python train.py --dataset="dead-leaves pictures: piles of overlapping shapes" --image_size=32 --horizontal_flip=true --cutout=0.25 --num_classes=7 --embedding_dim=128 --padding_mode="replicate" --stem="single" --widths=[128, 256, 512] --am_softmax_margin=0.1 --init="trunc_normal_002" --beta1=0.9 --max_grad_norm=1.0 --batch_size=64 --epochs=70.6
Rows from block 7 of a small image embedding model, named by matrix and row number. Rows with one number belong to one channel. Each number is 128 + 24 x the weight over its row's rms, rounded and kept within 0 to 255. All counts start at 0. Numbers have three digits each. After the name is the row's rms in percent of the matrix's.
After each channel's rows are labels from the 100 images, of 14976, where the channel reaches its highest value: "responds to" is what is common among them. Only what is clearly more common there than usual is listed. The data: dead-leaves pictures: piles of overlapping shapes. In brackets: how many of the 100.
# sq0: squeeze pointwise conv (model.blocks.7.sq.0.weight, 128x256x1x1), inputs 128-191
# e10: expand pointwise conv (model.blocks.7.e1.0.weight, 256x128x1x1, transposed), outputs 128-191
# e30: expand 3x3 conv (model.blocks.7.e3.0.weight, 256x128x3x3, transposed, each kernel summed), outputs 128-191

sq0.104 086:100158129121130138104150144138111133171121145148100104155115159134142163145161144105095129110137161145142136127171174133129136125119111114118140116119150131156157153111121137175165157155154151
e10.104 099:086101128124147112128133103130155134117160098083096135140107117108124143083104141130149123116116094118118082126117097119084142164074122145101106124117132075096116126153159118138101106097090136
e30.104 072:123135138135134083097096147066144129124132117136125116135132066132104127119135132122132153110149128111098113130096137168115117131110132140114119061136120140123084122116142091128131138146132138
responds to: pastel (98)

sq0.69 081:129142103108149119150127131140143128113140158119123121137109123134109124075128103099111145106122103114116153128116127127112117106115124174103093111119152094131123113109117114121113106115115133
e10.69 103:104115165111174156139137126112110184127119097135104117181133131128102180123106102112135125131105138106099132126119098131144121122119109177129158142115112148121106128111111102171105115120124154
e30.69 072:060122059115135125174129136145121128141141154103136114115146136059171133129138135160106138133116130135137136127134116119160135130144139133067139099115119131106123159126130124139132119141134129
responds to: dark (77)

sq0.20 090:113164113117115148119145119135126112185122172151113120136111154150119169156156150116132142100142158133120134115173171133135137130131126126117142112118143133141146125102113136152169160164167150
e10.20 099:092091134115137115126138097119157136107180100095101132138103101111129141084100134114162125104109092110110080142119093108117128170053109148107110122103114107090108131159167109134106092112114144
e30.20 068:103136118134139085114090134081142130126135131128126121128121073127122118129133140130128141127124134116079125108112137170124100145131135140093121060130105133104090128121137081126136124154132132
responds to: pastel (98)

sq0.6 104:121076088072132121141096104133123130117127091084109131113114094124108073099082089133084077103083110124112138098088087116096085109124104141120112102099112097111114133101135053124086098092106114
e10.6 121:107153108129124126157085133158088116148081111110106114116138141128070123103102114155085092138164124169128113090120118138098115076140171129108126160121153100114105119091087166132106132135116124
e30.6 082:130161115156148086094102133128153120119127168146118104153071130123094068152136142118146151128151143143093131148147154107121088164143139133118145128162092106137094166118137102129123077139116124
responds to: grey (100)

sq0.88 085:130143108134116158138138142142140153155132147156122143117099150153128158158140150134101145107158164116123146122152139156146129128126150117133149108123142142144131137115134129133164151180153168
e10.88 140:097124117100118111099156114140141127100144093159091103126102106081111110143082110135132159120097140108091135106101085123103128142145110116139126096089138156098107100142142107115090101082085104
e30.88 062:092116065125105127113127171146128126135137099119130131116175137056120157129121122123116100128127133102191135118107124147127177096101136140096093052110154129076120099119147122130144178114124127
responds to: pastel (90)

sq0.86 083:138156122135129164141134137144144149156140160149127144128108155150136169159143148125110156116163163115130143121153157137158124136140136125135167120128138140141132143119135144133167154195161166
e10.86 128:119118114098113103087163106136143122082150116161115095122088092096125104142107113132137171111093134097090129102102109113113122148137101113136124083101135156110125096147147100110114091095107101
e30.86 067:094107056108112133117136168155110128138138095118128136107176143052119158117117125119120092125130118106169129117106107137121163083100139138091090041106142131071128094118137131128145171120125132
responds to: pastel (89)

sq0.113 089:127127108099144113148110122128123123130124163099114118120119119125118112074107106102110130107095106109119142123109118116135105104112110172099097122117146091125103121100123110118087099118104118
e10.113 134:117116159127192148136126126114094189131110113139116111184132131136098187131117106113120123128110136111115130130130112128144108107124112179133169138116113147119114136092097108181117119126131155
e30.113 072:073125065120128130173132139143124127142142156107136114117150137071170134134138133156108144131114135142140134135136120095157140140152136135070143112119113135121129162128128130144132122141131126
responds to: dark (79)

sq0.87 100:123136113112139130143116122128118121126128160110114124120113122130110120094124106106113139111107117121116136117115130115123118114116121166099102124115147090123111117104119115125114110113121121
e10.87 158:123119162123206147140125128119108212131122118133125123212131131138114198128129115118132118128116129119118123136130119128144121115119118175128158141123119140129119135110112115184127124132134156
e30.87 071:069124074118138130177135137149122129144145160104133107115146144076174129134135134160105139134116129142126135133137119097159122140150142134071141108118107136116131166124131131146134109140130123
responds to: dark (79)

sq0.114 118:147134129125129129138128118128147138151131124133141131140118117130124129129120139146123129120133125134125135141151127133127128127128144135144125117119157128127118130133130117138128111134116124
e10.114 059:148109075110105091120108142112096116121124142132150085113119110150141107114149056110094121131117092110134086122117144130142090119125113107092098111155113130159151098099110114090148133166149125
e30.114 157:118105123104094146105144113109103131104111105113129142109107105120105145094103105089116101097094096112122090101095099104098124075081116116125102117112115137116147107134076142099125132114131123
responds to: vivid (100)

sq0.27 090:115169129132112152116158149139142141178120159163140122144125176139145172181166154115117156119154161133118125137184188127135144128129132120127148120128148153154171136116122142136186168171177166
e10.27 096:103098136123143111112139105117167146102198104100106137149098103098134135108112146115165127113105100116117083147127103114107143188082100143111104108094117103098115132166176112123116113092096134
e30.27 061:117118127118130124092130142081130133126139082144112114131139077136102129109127128117140130108145115089110107104078128173109120102094135142095093062128110150095135080110129112128136135128127125
responds to: pastel (97)

sq0.32 086:156155160124141132138120125117123136134124152118117122164146121133133147112138132117156117149133125155155153170115144139137125142129133137141120149138141115134111142111126142146122121144089107
e10.32 092:152105124124131134125111127071088133150097158120150124133134139163122127117144101072097099114100132097126139121109155110164107099113106134121139118177071130148157123096092103138143135150156134
e30.32 056:100091108089105157157155128109095129112117090079132134085141105123142150102113108128093126108097096113134102105107093118136171114119129115134113085084165159115150096134098147112134160127131129
responds to: vivid (100)

sq0.2 112:122078092067144127138095105120133121121119099076138130104107095123098072102069078130098087086084106107099132095093075123108094116118110143117101096089111089113099123113134056128090095095122126
e10.2 120:107159133131140135169080120160087137149082112120108118137141141135078141104112113160097085128160114166124110117121116127124108077143171148119146171119157127112104132083084162145111126141124140
e30.2 101:130153118148138080105094132109145117125130196143118103156100116133104104139114117112137145120120139145089119139132146115113081170151132130120150131164093114135088203118127097131133083131123118
responds to: dark (98)

sq0.44 112:143130118127113132100145109130112122127116128137151128149127128133113128130113133135127125120124103140112092127141130119128129124134152096129130133113129144124137124147127120111126131145136141
e10.44 096:136101116136117147127123200128110117169127128126136143118177170133143118119133130123116121202114146102133148118131138208130145121115116107126108127152124122161128117116118109110136154146129105
e30.44 087:101134131115148143150143134167121129126130139098135139105155155108150124129160160137123071134159116071086135077134122132140120106106125137150081109091135131093142139129089140125130136149132152
responds to: vivid (92)

sq0.47 102:123140116113138120141114118130112121128121164114112123121110123128112126097124117103111137111105119123110133111113135109126120118122115163097105127115144082119111113106118113123117121113120120
e10.47 168:125120159121206144139126127119112212129124120133126124213130130138116194130130117119133120127118128118117125135128121127146119119121119179131155139124120140127121134113116115187128121134135156
e30.47 074:069123071115135132177134137147122130144144160101134110113148141074174132130134132160102138134114127141129133132135117095158126135147140136072138106116109135118134166126130129146132112141131124
responds to: dark (77)

sq0.75 121:144131128119128128140126121128148135148132120130142132136119114130122125129112137148124129120133122126119132135149123132126126125125144135139126120116151123123114130132132110135126111135112117
e10.75 064:166114081112108096124113142114099118119123161129171096115121111158142109119152068114098123131122098112137094124120167131151097118128115112096105116160115130159155104103115117095166133175170127
e30.75 153:119105123104094147106145113109102132104111106113130144108107106121105146093104104088115101098094095113122090102097097103097124075083120117126103117112115139117149108136076144099128132113131124
responds to: vivid (100)

sq0.65 096:140159109130141135150133135146149133134140147132132131135106145140117149130142132096112144113133128143119136118128158121134130131139131161132119117122154112151147126104143114127140151123145135
e10.65 072:111095173113175149168126123125104180132133098115112125183134131137103180118115113124153095127107121101100122147122100126155123120102110178132164164126124134124114140111121104174115117138139168
e30.65 072:077127073118128131175134143148119127142142165094131117110154143076172130134123122154092130128110128134119126126130116089150115134142147136069134104115111136106130170124129129141133104136130126
responds to: dark (70)

sq0.35 102:150090105089149108139100128117132157118132087058130123136121094123117083097074087116105059106071087130118158134087096129109070095124100134131115108122131102108077148139128097152084112096081083
e10.35 104:145141095119118112143066146115089114145099146099145093115137143165119123115148093118082084131127111141125116105114154132137091098126144126096124142162115100149145114090090127126149133155153135
e30.35 083:125111126115120152089143086080114130105116117121126135117093077121081142121118108080126122088124113122105080130102111091085109133110103116124136131120103131132152122134098141100113127105130125
responds to: vivid (100)

sq0.70 099:124137110112137128141115121126116117129126163115116110123107120123109121090121107107109137112107115123114132115116128112123115116120119165098099123110145090120112115104118111123114111113120123
e10.70 157:123117161125205148139125128119108210131122118131124126214132132136113196130128119118134119129116129118120124136133119129143123116119118175130156140123119139128117136109112115182126124134134157
e30.70 069:068121074114134131176135140147120128141142158099134108113146141076176128128133132160102138136112126142123134131137116094159119134150142135070139107114106135118132165127131130143132107141133123
responds to: dark (79)

sq0.73 120:127134114117137130137123127128123118128130158115121124121111122129113118094122108106116134114111117129118132111117131111122116120123117155108103124113146097125118119107125115124110115110121128
e10.73 140:125122167120200150154124129132114207132129121130127126214132132137118199126131119131141116129125127127116121139127121129147124121123125176128158153127130138131122138115120124187131122138137159
e30.73 074:072124074117134134174137137148119129144145166097133110110149141073172131134131129157098136134114128140122132132136119096155118140149144137071139100114107137112133171124129130146133108139128124
responds to: dark (76)

sq0.18 102:128137115108141120142116125131118121128125164103119124116113116129117120091109102101112140112102107113118130117108120117131111118121117161102100121117145092121113116103119115119093108120115126
e10.18 154:127119157122203144139126129119103210131120123138128120210132132140114187129130110119128121128117131118117126133130123128145115114123117174130160140125119144128124134105108114185129121134137151
e30.18 075:071126070119134134176136139149122128145145158102134114115153142073172134133137131158104139134116131142132134133136120091157131139149139136075140110118111135117133166127127132146133116140131123
responds to: dark (76)

sq0.109 074:108115101124135139126145133120128113128122123136097135118109146116101125113123141136082148090140140129108137122156136108110162124128133149120152119117143117148133152148112138130132122142166151
e10.109 086:106093134186118138113105145120120121143124105101108160119156149105111125148105158122127108154116120117179133156176113155097150110087119117136081119125124087126109163115122116118106208109107111
e30.109 080:154130161124130141131138104150126132127128128095135131110149154157132117134140137132089099111145141058056114090114128114124126095092131128158080162098145166131138130138120134127130141128128132
responds to: vivid (100)

sq0.1 105:134152104127138131142127139142148134129139141127126128129100133143115141126138127097112141112127131138112131114120147120117121131135125154138104112111155106146137119108134111122138150121143134
e10.1 068:117098173115174144177124124129103181134136104115119124183131128143107179119123116129150098129113117106104118150127105127164120119106112179129171172128129135122119141106116107174123116143145174
e30.1 072:081123071115132135174138145152116127143143168089131120106156145077172133133123123154087130128112124134122125127130113092148120135143147136070133100110114139105132173125128133142134109135130125
responds to: dark (69)

sq0.78 093:099123101111142147141109122134117115135140159107088125105113122140108111067116104114115143109112110119115135114114126113114119119116113165102103123110141077122108118104104114121099098108114130
e10.78 125:105107180153172153133119119108095169123110107138110129169124119130093176147109127110124126122106130110143135161161106123134109101112116180154162132100109145101104164092100104175106138111122166
e30.78 055:124125119123118126172134129131124131137136148107129104117135140129172119142121116153090146130108146141118125120135123091151117133152138137093141147119107150161125156131127127143129110141125107
responds to: dark (69)

sq0.3 078:069115117116142155112138133128105106132125111123083108135104147125127118080125114122090129098131133149101140116147138126103136104130098153107107105106135128158134152112109118113126114098157129
e10.3 103:100112140226124127121117127127119125119124096115103152125140128104104128158110159124124129135117126126200134164206104136100136120098118126148112120105126108106108176113119120125103170095095123
e30.3 088:159121166126102138135134116133125131133126121100125131118149145160141117141104099131082114093123140078076096106097126113124125096097128133157099164105131163159141120131141132136132155106130098
responds to: vivid (100)

sq0.10 112:116090090089131126149102098132122124126138092075112126111092096128098089110087106100077083088075112115094132092094090123096084113133110144113110087088114112111109127096126055129101106105119109
e10.10 121:109152111128130110147085107161091123128091117108108101123126132134072130105104113163087093110162106152125101098119117110103099087141174133111134151121161100100112122092088163134111114138116124
e30.10 101:133159119158146087095092129116154114125133162150113097155072123126096075156131134113146155123143149146092124152130157111112083160143128136106152138160084089145093163113137085129116073130118119
responds to: grey (100)

sq0.81 089:111154118113121146105145139136109135165122159143117120151105160147124159156149150105098131099138163139125137113164162137141136119135112107123134099114134122150130144105122126166163166150152148
e10.81 081:085096107128143107142128102109151137132176099096095137140120121120123130076100136108149113117116083118123075121119096114096136162070132147098102139119113090087119131153158127136096102110095136
e30.81 066:115133133135134081104085148071145128123138121125129119130121068116108125130149146128122158112153125127100116136103133174122118134115133137114128056132123139114089126111136083126130138152135146
responds to: pastel (94)

sq0.30 082:123132090092108146147091113127145123137125149101097124108076117125118141145087134124091145112137116109100118107136103132144095125110140125120112082106115121126121120096128120107123126171145162
e10.30 102:121135123098122113106161108129133132099133118181112081130099108104103117146100098123122174116108148104087148091102110116113106129144116112151149100098125177103110098137133109129099096097106110
e30.30 075:106130050132112138147137157159126127131134132118137143121175158058145162137128133145123095125137146125195135148122129120147183123113134139102108091116165142106132131132153128131142178118129121
responds to: shaded (88); cool (78)

sq0.53 098:121135115106140121139116120128118124126126161109115118118118117134111121088120110104111135108107111116110136114112125112129113109120117165099104127112146088118107113103116110118111106112119119
e10.53 163:123118160124209144137124127115105207130119119135125118209131131138112197129128114114129120128116131116119125133131121128144117113119119183129157138123115141127120135107110115179127122133134160
e30.53 071:069121069114134130175133138145121131141141156100134109113144139071173131131134133161103140134113129141130132132136118102160126139151140133067141106116109135118132162127129130143131111141134123
responds to: dark (79)

sq0.51 091:114158134137118142110157142142115136174137160162122127145119172156139164172163151115117140120144155147128125135177186128141139136129130112120141122132143136147154133114127148143174165167173154
e10.51 094:090098120101130101116144106125166133110198098119089136133100106106129123102098127124158135119104108112091089127100092119090147179081111133103098116107124108102121110160171109111097097095085129
e30.51 066:104122115118128099095110145086131129129140097136127115135145079092104139126133135117135131121137119110124123113098125170113125109105138142106103025127120136084102104109120101122137144141131144
responds to: pastel (100)

sq0.96 098:125135109117145136144125126135122124137134164115112133125111127144118117094122115108113144107115120126119144116119133118133117126137122166102111125119154098129111126107128113128109114110121126
e10.96 150:119125165123204147148124127129113209132124115130120121212132132135111202128123118127135116127123127128117122136131117128141122118126125176129160148119127139125114138115116123181124122131132158
e30.96 069:071124073118133129174134139145123128140141162100134109116145138075172130134131131157103139134112131141126132132135120094157121138150142135067140106117109138117131168127131128144133110138131124
responds to: dark (78)

sq0.66 097:109163117120118144111138112141125110180121162152128131135103153159118167160155151111128135102144165125115135105167165133141130133140103113113140103105137133115132122102106115162170170160164146
e10.66 095:091095125113134118133125088102145130123155102091098125132115111130129135069105123102144113103114083112110077129109099103126119146056128146099111131111099102090112127147154120134104086127122142
e30.66 076:096126118128146080123082134088133126126139136126131124129103080108128122130146149135127151137128131132083133114126124171133102155139136135100130083129110125111084142117134083127131125165134144
responds to: dark (84)

sq0.119 093:116161117121117142111157128131136122182128170154119131143109155144127169157158151116133149102147171129119139120173173131138137141134130127129148110118155139145153129102115137154167157167167156
e10.119 097:097090136109142124129133100120156141107177105090103130143109110111132145077107126114167118111112090112101075141110096110124132164058110153101108124104112105092109129156167109140114096118120148
e30.119 068:089134110129146090117096138087138131129137134129125124129122082119126118129135141133129133127125128112079125102113135172127099144127138140086116056127102131099095133119139083129138119154133138
responds to: pastel (63); dark (33)

sq0.22 120:143130127118128128136125121129148138150131120131141133138119115131123125130114139144125126122132117131122131135149125133125126126127142132142124121119153120124115129131132113136126111134113118
e10.22 066:166112083114108095122109140114101117117125159129170094114119108154144109118151068113100122131122097113135093122121162128148095120126116112095103115160114128158157105102116117093169133173167127
e30.22 156:119105123104093147106144113110103132105111105113130144109107106120105145094104105089115101097094096113122090102096098104097124074082119117125102117112115139117148107136076143099127132114131124
responds to: vivid (100)

sq0.79 083:134154109135122155137122132139142135152139155155128139126097148149127167160143151130106142115162162114121145119157147142150123128130130119134159115123138141134125137116134141136163153191155165
e10.79 126:113119117096118107086160110134141127089147108164105097125092099088120110142096109127131167116094136098087131100100098118108130146138102113138125082099130158107119094143144101114105096092098103
e30.79 067:094108058109108134119133171157112128135136099112130137106176144049120160120119125122115094126129123106179130117107107140126165087096136137095087052102149129071128098122146127130145173118125128
responds to: pastel (89)

sq0.93 087:132148112132115160144136134148146158155137154154132144120096156153126165157145148132108156105165168112121145123157148147155128127130152127127150109126131139137133132117137131128161154188158169
e10.93 133:100119124100127117103160113134141136091148097165093105135096102085113120143085114130136164117091138098089134112102086120111132146142102122139134098091132160102111102142144099125094102083088113
e30.93 066:093112056111108130117133167155114126134137100119127133112173143050118160116115125120118098128123119107190131115108109140123173089100136134093093055110153130069125098117142127128143175116123128
responds to: pastel (91)

sq0.62 074:074119130114140158132147133118114131147130114145088118133128150132152123100130119121099122128147144160114167132147150140117163093137107167114122130114142137153159150126094112137140128106157132
e10.62 090:122108145217131126124119125124120132112127114108123142132133120109113141156124175122134125128126111124203129177218116131111132115102126136148113125113125103115126177119128131132126160092109134
e30.62 094:161118164125096141132137106127121135127126124101127124116142138160137117137097092128081127083108143091077088117080126113121111104099131136149111166107123167160143117139134135132134145098131093
responds to: vivid (93)

sq0.110 086:106113079097106145137107118142157128144131135113109132092077108122116138145088128119093141104155120108111113112127094128125100136117119126140112089104117118126118120102115117094122133170152171
e10.110 094:117127130110124126098147135134119139119120111194112103138110130099107117159103108128105160142093157084093156098113106144123126117143092110158151090103131175120101103119118085127100120093101104
e30.110 083:098127064127115142163139157175120128134131123104135148112172175062164156133129140152112101121134140118177134143124124127157167116114131137111111101107158133104136123135152132129143168131131118
responds to: shaded (86); cool (77)

sq0.29 092:117156131137119145110156135147119146163122155153129128145116167144133159168160145113119148109151151139122129137175176128139140133127126111125152122128132140146146141124123145133175162172168154
e10.29 092:102107120105133091112157097125166133093201108121106129135089091102137127116105131123157150105108107114095095132101103107094138180093113131114105110103122112094128117168175114111111094098095127
e30.29 066:099108114110136103097102145083122125131146085145124116136140081094107132118135135120148130125137107109129126110102120170116124108105139142095102034133112132088105093106123094125137134134132145
responds to: pastel (100)

sq0.106 076:129099084094119116137113127114152145123131133112155130113086098147106118109079093132099118090127102108109127106116103150124100126119136097124100095115129119121114132147110105110088102153110148
e10.106 133:113126119121115141111138176128100119168102109163106122118160167096106115143105115124095141186110180112119158101120107183110128107141109106138127110127127156132106109107101111118104138114101093
e30.106 070:087135095121146142150130139171125123134128129105143140110167153089151150133162165156125068152172136091170154103153124109159152123123121140138092101102145136087135129128114127133126155144133154
responds to: vivid (98)

sq0.107 097:112115090114148144148112125135135110127144137107120137114089127140106086097108091110112114103088106150104133109109113128118093116134113163103105083114131096140137128100124103142090114084107116
e10.107 075:083137131125138131171118112152099137134128080121090095139128128130078142114078104147140106121128107131116098138129079122135118112143133148120148173099145131090081147107117134137092105121121157
e30.107 071:100146081141114085134091151135133122136138193118121099133135130091132117128097107119112129114096128131120114128116130123118101135140141132066129130144095124110081188119132088132130090117124123
responds to: dark (92)

sq0.127 093:122157120136119159122161145146138143169128156166133123147116176137128163176161150114120154112159160121113122136180182129141144135132139118132149118128144151148158131119129137131172165181174172
e10.127 096:104105134100138103109154108129168141092202107116104132143091094095137132108108134127163145117099114112092090134103102119100142188092105138106103106106127108110130113164179107113117095097095134
e30.127 065:093118109129140114088113151097137125135143106160123114137141091083100129133132134108159120124144111099122125101099136170105113105102145141095092060145104122083123112104123104122145130133130143
responds to: pastel (97)

sq0.111 092:110151131137121128105157140125113133158122154165121106159119166140139159158163148114118138117143149157131137138175180131138145136116131114123139119132144134150149136118112149144168157162160141
e10.111 096:095103116100130100120154099130169127103184102119096126129094094111131128103100123126160145109107103116093087124094097109086137176086120130107103117114125103100125108169177114115103096102091129
e30.111 069:110118115112126098090101152078125127128144091140126118137137076101099135118132131114140130121129110109134123116100117166109134114105139143103103033134120134093101100109124097125134140137133145
responds to: pastel (100)

sq0.122 091:147116110079122109140104088139142150132131132074148118130111100137118111094066093126099072109071071129117123128115108133121080099131133127138122118110113108118100135140126093115061079133076104
e10.122 108:147117107128118130123108185105097118165100143128151132117163164142126121122153098107095093174114138118129142108123148177141115099109118111108110123178108122195150110105102114116144149160147112
e30.122 069:094099126101150161128158095119101132108123119119136148102116110103131156099148147122135078129154092084120124093132095101129128140115120123142103117117142144093157127139086157107126139127132151
responds to: vivid (100)

sq0.91 107:129091076100117132149116113129141118123136075107136132105069097139095095126092118095080100078092133095067112091116086117083098112127142143115100068079108134125125110112127061119119118108133145
e10.91 092:108145113103118111134127117183134122097146095113108100123095095092112124110089117181141126118159108157099096128115098122102104137141146111115126136099184109111094115137141156111113109116100109
e30.91 126:101156103153144089095088124131152123136139161154108096153078128103101074149135132099153128132142144130091132131134150122097054133131131134094131147156049059120092165109133084135116061117114120
responds to: grey (100)

sq0.28 089:150111112093146125135111113133115128142137159092123115134146120140111099079108091111133112122094088138126135140120114115140102112108110155116112151123137091119105120119125104121083093127082112
e10.28 100:133103150127160159159092131087099152146090135111131123151144151163104164095133093089113081136112133107119121118122136135148115087097124166107149159143089137134116133102098112167134123159155160
e30.28 057:071116091116137121173122137136120122129130159107139116109133123091166141129163151163118147153115135148127146131156117122167129169163138126080151092113115133111115162129114124133138116163143141
responds to: dark (75)

sq0.72 109:087122121127143134112146137119098129154125125133096130131121148120111125087128114119108131117136134135112144126142134130090122113128113149124109118109143135143136141122102119126135124105150124
e10.72 059:148101166189134115096106115128120140096137144106152131138117099135125143162143149123134104122142097112189146183183136122136110121123127144149116102120127118122150167108121135136154153123133132
e30.72 092:153105153108101140153142093154102134134130103099126132096147160150153117138100102132093099099112129092077101090096113089127110089088138142143100174105115160150140095134117141131136131118128113
responds to: vivid (96)

sq0.84 105:136153104127139130142127140141146136127143141124129128134098137143116143123139128099111141112125133144112133116119154118124120137135132154141112110114151103148139118110140114123140147121139134
e10.84 065:114089171116169145178123124125101176135131103112119126176133131145105176118119117126151093127107114097104116155128104126163119116100109173129168171131128133123116148106114101174123117144146172
e30.84 072:081123069114130136173137148153115128143143169089133120104159147078171134132121123151086131125111125133124122127129111093147122135142146137070132098109114139106132174125128133142134110134130124
responds to: dark (68); vivid (32)

sq0.16 101:137159098133140129147133135144145131130139142129124128131098144139114149137144138097112142111129139144113136117126157120126128139135127160135113113116155114145145121109139117127146159126151133
e10.16 070:117102172115174145175125124131099182131135102115119120181131131142103180120120116130151096127113117107104117146126104126162117119106115176131170170126131135123116139107115110173122116145143171
e30.16 072:080125070115130134174136145151117128143143167090132119106156146077173132134122123154089129127112126134121123126130114092149120134142147135069133100111113139106132173124128132142134109134130125
responds to: dark (70)

sq0.61 123:149125120118128128132120124128150141143131119121140129134111113131115121123109135142119124117126118131121134139142112133122117126127144131138127115116151121118116123130131115131125108128109125
e10.61 058:139119075102111094132100141119088119122119131121142076119117106152131112109144052118089114128128090119123080118110138131144083116130122112084101123150120124152140092094105123096142124165140129
e30.61 144:117108123107094147104142110106108130103115108116129141112105103121102144099105105084119101095094100113122086098096102103094124077084113118125106121114113137114148111134074142096125132114131127
responds to: vivid (100)

sq0.71 123:123135108117137132137125126128123117131127154121113122121107124131111122101123114107115138109116123127114132107120133111119120123125115154103097121111146107126117119107119106126116121112124126
e10.71 153:125121166122203149151127128131118208131132121129126125214131130135120200128128123130142118129125124128117119139130121128147124124122124179129159152125130137128120139119123125189129122134135162
e30.71 072:075123074117135134175137138148119128143144167096135112111151141076172131134128126156097134132110127139124130129134118094154121138149144137071137096113110139113132172124127130145134111138130124
responds to: dark (77)

sq0.118 091:159129111107119128145127124124163137154122120117142126136102106135118128108108125131103130106128114113102134131133116134115136114132159141148116107107144144135119128143132107131121109133115149
e10.118 064:153101088099111112119101159103103119140117137121159130118142135152133116105166075105092099152104118096117131112104152153160119116114093106087103115180107116191158089114120098090158144177151113
e30.118 105:105098129098110153115147109112099132106120108113132144108101104114114146090117117099121084118109092101118113086117093100108119075085118118129088117111116135104155110136072148101126131116132131
responds to: vivid (100)

sq0.34 117:142129126120129130136123120128147139146131118130140130140119114130121125130119137141122126121129122132123136139149122133123126127124143136142120118122152124127119134124131115139128113130112122
e10.34 061:151110078109107091125110139114096116118120147130157084115117106152140109112148057113095123130121094112132084120117151129147088118125116110091101114152114129157152098099112118091153129170153129
e30.34 155:118104123104092146106144113108104131105111106113130142108108105121105145094103104088116101097094096113121090102096098105097124075083117116125104117111114138116148108134076143099127132113131124
responds to: vivid (100)

sq0.5 097:121160134134118151120162144151148142189138163166137138145130177145135169175166153113119155118155166125121121138187186127144146137132136124139150120130151156147164134130132141125180172184178163
e10.5 090:112098141110144109107154109124171147093197109111112135148092091101143136109115144121168140117103108110102079146117107116108143186079104143105103103104122105115128123171180106117124103097103140
e30.5 067:090115109128142153089158149100137131133142100164119117137146093093097140136127135111162119121151115105121122107096136174105122108106144139095097076141108134089148104101123145123149131134129142
responds to: pastel (98)

sq0.126 103:138118114114138137149109116128127152125129154101124129113135116135132109081119104109127126122109123127131158125104116125135106125125130162130119147127136109124127126117144123127104095116096119
e10.126 093:096104141130150137131117110095091140129098099143097106142119119132082148122096109096110126120106129099118126135134096121139083089119123162140161133106095155095093149089094105158091115115116156
e30.126 050:120105092109111124173133147131106129125125134093135112099131132111169147121131124159095156126096131137147122113122111109160158146153137130071144101104132151151121141132111128127131137138144117
responds to: dark (72)

sq0.7 092:108151131129121152115147125127117127179123160155111119145112154161133158153150141125130142113136164134126145114167167132138130135143131117126131100111161124144145144103121118162161160144160141
e10.7 100:093098130097139116137128093127140138102162098098098118140095097118123133078108107117148111107114089115088072130096092104131120142074122146093114133103118103087105113141145115136109085125120145
e30.7 071:062135095140137079127083143108145118129138138132123122136115094088135118125132137138135135126119133122094127105115143168136103140129133133084121066135110121097082143115139081123131118149130135
responds to: dark (79)